{
  "arch": "transformer_decoder",
  "model": "autoregressive pixel model",
  "dataset": "rosettes with rotational symmetry",
  "train_examples": 195000,
  "image_size": 16,
  "horizontal_flip": true,
  "levels_per_channel": 6,
  "vocab_size": 217,
  "width": 256,
  "layers": 8,
  "norm": "layernorm",
  "norm_position": "post",
  "activation": "gelu",
  "mlp_ratio": 4,
  "head_dim": 32,
  "fused_qkv": true,
  "bias": "none",
  "qk_norm": false,
  "parallel_block": false,
  "inner_norm": false,
  "drop_path": 0.15,
  "positions": "learned",
  "tie_embeddings": true,
  "init": "torch_default",
  "residual_init": "none",
  "optimizer": "soap",
  "beta2": 0.99,
  "lr": 0.0019,
  "beta1": 0.95,
  "shampoo_beta": 0.99,
  "eps": 1e-08,
  "precondition_frequency": 32,
  "max_precond_dim": 512,
  "one_sided": false,
  "adamw_lr_other_params": 0.0012,
  "steps": 26400,
  "batch_size": 128,
  "epochs": 17.3,
  "lr_schedule": "cosine",
  "final_lr_fraction": 0.01,
  "warmup_steps": 520,
  "weight_decay": 0.3,
  "adamw_weight_decay_other_params": 0.01
}
Rows from block 4 of a small autoregressive pixel model, named by matrix and row number. Rows with one number belong to one neuron. Each number is 500 + 25 x the weight over its row's rms, rounded and kept within 0 to 999. All counts start at 0. Numbers have three digits each.
After each neuron's rows are labels from the 100 images, of 14976, where the neuron reaches its highest value: "strongest on" is what is common among them. Only what is clearly more common there than usual is listed. The data: rosettes with rotational symmetry.
# fc1: MLP up (model.blocks.4.mlp.fc1.weight, 1024x256), inputs 0-85
# fc2: MLP down (model.blocks.4.mlp.fc2.weight, 256x1024, transposed), outputs 0-85

fc1.681:494501508459476461490466519491482498528513523483517483500511454504495497509483530522578455521486478512579468469523484499515469495533514462524523505503508468472525534501508472508488541448468489514503525460544464516494435524493490470513503492498514505459523501
fc2.681:529484503501476546556525502481508508499495521478497493497452538510469457529483480464471506501496487515507529515527515491479524487509554493493509486470509537500488492493552551472520526501548520495487493493508543534495505479502504451460518519500487480503482450
strongest on: dark

fc1.524:479482500504507479498494504488501492490525461505504460478539459484479522479541436474479529483467487480437503490490505519470493508508501501448495504492467504488423469496537476551476509502496501510500523465460508511490492501449451494504522483447489542511524517
fc2.524:504535513507506499518525475504527510500453524482490534540445533522481487519446525521521463514521500515533475491508501465529504506514483467527486459499522506499569496501467506480510484488506507474469492532520491468510528491540549526524500510541491457485473491
strongest on: three-fold

fc1.136:487493498506489500500477505464486480497496501511475472482543529495458511487524478558519490502536479541458511444474480479521501528472446530451459502532512492428473527526491444522491538518507524515487491452474509516525457499519482508502496524467528509516526448
fc2.136:500475479485495517471481511452525531511494504487484498486512537567475511559461512510437448496519518529509460479475496524497485494467493530451446490511498496480533533528514453496541490490501496482486516464485518524496440545483496447484469486478472507495548505
strongest on: vivid; eight-fold

fc1.512:508524480479506497493505511520533523516460527467482490482523514480475504466510451480479477508501523455536485454464507536492521540487528525453498513492522478484451481505449459482487482513494527455504508510523517507491561487480476483508531541530463486487493510
fc2.512:479516526488505484497468511486460495528527459550525483518449484506504489512493507505499474476467496538507514540547479470469472474497466475545481504503491498503525532489533539512505516497479487541494505487468472479532458513474526499495471465488518481497498482
strongest on: five-fold; pinwheel

fc1.662:485486482508514491516476512479494507488523532489525459498481515509504527529520512533532509491530470524536526470538505537490521492467503483540530541450435536507505489481432518494505494494520482484535509494461495524515499476485513478488507486537529508503478518
fc2.662:527523520472484525505501474547483502499480507476471522547509496519487509495463474542474483512481517488478469467514523520481514503545482477465520493485519482510459503490508503516473477473501491523528526505501520517453489515534515499468478544442525502530506464
strongest on: grey; pastel

fc1.191:553492528507519490463522543473519503519522478464493529534433528475459539541515432525479468508482486443529504515501491506514527501461501463493517459488514506516552505539489480553488497478493528492510482486471525509504471474474510466460475489459471492482495463
fc2.191:478489458519482479556461479508468488475497505492484469489549456532541460470498561481508514500488444515494506478518489479502456506549495505479465522507484504487467485471476527448503488509507473499467492511512447461492535510530468527522545482531533522495535544
strongest on: three-fold

fc1.230:545476516460479490482480545496509532506523500530479542534532491496523504483502500510502477508496513482529461509503513507524517476516528462554477538522484482495526501534522485526505553516507544511519478464513502498511493506494538482486514464470483500513535509
fc2.230:462503488535512507525475435515521481515468467495504434488492489539505526522520549485494488530527473478529506478468494538488481528512470517459491448496521494459481469501485521485474486460484448516503530532530488533502501546472489514462518533500510484489488503
strongest on: off centre; dark; three-fold

fc1.65:505509502473497471512520471531490510497498482472504494499497473488488495492489542572490558505515506469499511468531497510539511491524463504434494500511488478492505527516466499534476470486538549497492545499509470523513556530520496536523426488499507473502441558
fc2.65:499476475490500515477493500496519472469508538556471500506492527507523462498497510470480479463511508525510508470466497492478477503487515493560482497503485494493498470509522512498528506488436488524526458486501555502482434500500487532510537536507526498510555473
strongest on: five-fold; three-fold; pastel

fc1.249:494525483529485515473463513485467505494547475433512543471515508548466525491465522510485452504527528480559517466510517502483503526518500498487531517518507494551536556548499480519500541471490533494476518517497485489514483423485505502476484514481478499505502526
fc2.249:535479510473503501500510473490519477487490510503507480529529493509524535522535488531482548527505472523496561494484514536528522505474521489499478501505535532432503486519508503476549456486497461534513465481515442481439543492515523516502529472494528525479514499
strongest on: pinwheel; nine-fold

fc1.658:473492485492476477509498509518487527552465520466536492501502502466498535453523462541528514487525481487491526455489497544501567499499521468513487511508484516469482508484485508522499511536521475513527516510504476472521498460486507483510566530525482519496501496
fc2.658:480542507499518542489539520505506468464537509485509515496490510535463471528512493469501523504503522503512469483511488447530490527492477499509480487517546502545504467534495481488484523511479510498475475468497489506494505487502476506502502469472499509490486470
strongest on: grey; six-fold

fc1.475:520484489478506526508519493487485533471512462465489494480498500495470485536473567490500505493481470518477545494470492497473511492544495513474456489511480534513531490478508474528554443493469451510451509507518473542517470489495497463466475477482491541528475497
fc2.475:461496504492461492512499450474537478499518510506526507472466461531544478507542495513511487508472530476474473487505497491503461510480512474510543495514474506522505509512520471481471546528524506513493511490505519446465508487510506526553498462516492454493498479
strongest on: mirrored; three-fold

fc1.390:502490523513497505508516475500474485506497503488463528505473488480466502506541505475466484530464495500500476519480453478562443519443467486491512487512511513488512516533511471488517541499504506542494521518518501508497506471471508502506469515503489528502518484
fc2.390:495473438469507486500487519480529487487473523489510462483516516521523488477447504500523499447535508453490503486494532483476520485558517519477508498476501483517496516439499508492480460522480500483517468499506501506503488524535475468480519478513510478509505492
strongest on: mirrored

fc1.748:479496484506507481516493523470496481478472451470489516531532461530491528487494545483497526501523535514544466480440487536530526494503489511482454496533488466446516522494512466506511499535498473519511497547518522504532471470525482502519477466456465462504529497
fc2.748:484560497498506473556514486496469474494510495489499470502474478540503461506494524470502487512463544509519524505525476515496491521506537501447529510499498478492467500481504490503528497514455469479535519492485504519494473465512503472511487511482504521472518479
strongest on: three-fold

fc1.543:526514506519501527556477500464507486492517507524499455463530490514487459517499505461565475489488467507548517456502506489460518511518517471470562519524493512509501488563499521501462505510466483515536525483508481577495462512474476497500516474486514509457485467
fc2.543:533460513511489510538493491528461483506527498482449497490475487510473545514489479485467521489509486541535515516537473455498468479470515470494497524488490524479504468513510493490505509508500494480506541491502511492483530484573507526487498482481526508501507476
strongest on: grey

fc1.617:462456464497487460519502497504478480469519518460517489529485497504500556498483506515446529494518500449510482520473524487527532466518502498530439490512458473492505541472448465501494494543454491470489489544510491456495428470505517488533481488527505495519484549
fc2.617:472514520525518480542485472487493512504505515530469530492463500511478504520491507513527461493475531482475500469500476530521487470527520519509538493508512481521496512497512522488552516477550450512494520537478541528504515508511517499539511501477505561467529479
strongest on: dark

fc1.79:538464498491465488509514508490504468477476510518498456493505511494498515448538529470542512495476528507466455525457492459513542512464512454498508517507528471465536474481513494476479488527541508486487494479491535491441461508504515510545522550539531485482493514
fc2.79:499507541501527505468470480497510499501541501468538500480510470516503479539498483564456488507499480458533494468531520544521447499511538527528466487495495512518501525510527501523501509464455531537486494494488459506492541456506494531520527436461469520512488501
strongest on: dark; four-fold; grey

fc1.750:476483511522493469473468455443479468475519489483520489487537468472515541458500502483511523488510485509502462580497484530498516474461466480502519511491459535490532533521470426544530508478478508529444530482523506517481507499503479508525479524492509515476507519
fc2.750:525502525488519510491493550510514532553496526495458495508508448523510449527512447516498481532491489461509512469485529462501495500513502459500498510458524530528495506483530519434477500512516479512475439546494494483510493500487492515465528502462534517505477511
strongest on: off centre; earthy

fc1.256:477495473523485469499462516492498478513533469500468460504550503532448475503489539519492484475510508519469500480492515571512474508453517507505504512477501563524466527504543495498503469474507521488501476504501524512544517476435528529497512480449475445517483484
fc2.256:505519519473494494477518478508512509447507537535510486485448496457507510504522482469511489497468496511524530485488490432510472499523547479521482513457506457488507462469471474523503533515496525449440512511495514491497497524549475478518459516557512521467507516
strongest on: five-fold

fc1.399:500496488494460499478511521479519520472478481511493457480519557503504473532464506535511507509480489519560461445545507477497534467535510503489484521467484423485472512465517531468533473430493476471489496508457442462499515504504475504506492509495497486475518515
fc2.399:474502497450489508435509478503458514478497505468502530553474476486501510475464453477499482471502494457498497514514464517525481521467485478473487458498483556488519500526497483483520486494484458521478540475525474500534487500523496514501502463526481518519488491
strongest on: pinwheel; three-fold; six-fold

fc1.473:489489497474558470440482482483486459480554527450448445456515512535493488527516538514483528515526510516464505496481515510504486473469458537468537492485526484520491521516514511486467524449540481493508473523480465540464525481524477480458552545516523452489472525
fc2.473:477485482508508506503474518490526516517507505535557539526512568487525520515468509543507482482483488526499519467497497510469504516516522483500533489468464542481529504471465493489496538538511510466485531472480524505494487506474501456503524519452532447517509457
strongest on: vivid

fc1.665:503509477474523516523528500495502481489511493504440455497477484520451513526491551493513452478498494447499419474482484469484515488482486507484508501522478506488503484537492490457484502520504502467510480500440475512515519520569530500481471507510491511505499491
fc2.665:519450514486433513490489500535496497553554443488493522459507458509491527522493474532467508517501477496502510473497527569494522550526497533527499509483495518530496501508542481512528514501487494531464489495520565499514505504460483483474478510524483473488490493
strongest on: off centre; three-fold

fc1.341:549504549532526494488475514506499429521507492499515515479451506509518446489530558495504505500515477459505529507456472504532501486476479492491495496489453480525522469510513514528495515470499520481499511521540504473493495523531460542536458500476516536516474507
fc2.341:465512492451492583533532494494481556520458556473501444488552528562454502517509458509467504538462474498464487548537517503480522484504523530474454479512542499488522514504515500470504521498516532511515537496481525533482477436487528526459536552513460452478510556
strongest on: vivid; three-fold

fc1.401:513513514506493497439491490561488517473495508484512491513520560488466497468518511464517485487535493485499491458506562516493494478505527506486472490505533493499541502546492460498519513499481504472496542464481510493500491468501501546517520518489496484511499528
fc2.401:501491486533475508508525473438488503482532480476506519418492473506534511495498533545452495521489491481501503546529453502499524528449502503511520500461503469524474484476519547511436455495519517511538465526495497483488493514490494486471486501501513500513492502
strongest on: off centre; cool; three-fold

fc1.176:449533488503492529528527486535497496481499469557486478461521498510503502486512432561481517518494471483432536492489476495456508497493514492491541550522551512500464502484485461518475492540480502513476542508525478505491499492484525497485500513495471481525497483
fc2.176:500483524493490491476506489542475496500486537522501473544501494501513501500484498483519503497487510515534482508551508497491505516482540502503473477538492534497470505476497478496537513485522486495494480462510494490536511498494531460495490471496488494512526475
strongest on: vivid; eight-fold; four-fold

fc1.62:516539517496462431488510465485493505509529498506491449480520504528438508524522468433453452522453499517514485479514538504535472518483492532452488526475498495473495448481503503484468518492498479477501522518492489511508535457489473491513497495521475550503453514
fc2.62:475498469518500519502460517484470505508476503479541520500487564479516484462498522525492523500484545476529482549482479511496474504533458485501543501487527551471473494491478498477506483503476505486456490473535499475496552525498492561507569515502532518519493492
strongest on: vivid; off centre

fc1.47:493521500490495463478513491520485529528507454492480524529506477488494496497533555496462519486519500499496494460491452475479485514565494458487472516517480566484520462482533503479478485551519509500493565473524486535544510545496548451493529502506467523501461507
fc2.47:486527523498469486487487441497487482500483506491508473471506445498455528490537498522496486504497480495457493458487539426447501503492450499510467480463467516474521505520508509487546539517514512480536550497507505489557475486485530501478521516488479476485525508
strongest on: off centre; mirrored

fc1.343:470527487504444528525540511482471503487494528488490474509526458475496492526529446439556474535524529518462484465496539472471489504485501473478462526509523533514504484520542524512498491457493467529548493490501463507532469485527495511490523521485457498500527498
fc2.343:479457484466461485456520498502496492478467524497514473489483493512524491522479522507540525542521502500529481465491512545519505519471542523545543503487521502492470510484505457478439513524485452484469505519540488539516509513512493498543465526508423476512470477
strongest on: vivid; six-fold; eight-fold

fc1.186:538512499493472458493482491504455491500491476504549444490492483506503511510539492526515512539472486439480502494512521503512515489460466498512482500462491472487458524527458489514496538474512483477511459507456476463516547517484483539517520515510506472494483526
fc2.186:465514497512528527486517511503541497509492491494438551501484527490513521479457487461487509454542521537529484493487517492488487505507523520492498518508511512483545472508515499485501451512504513493505562519552517525498461510550502462523509480524504510505512479
strongest on: pinwheel; seven-fold; six-fold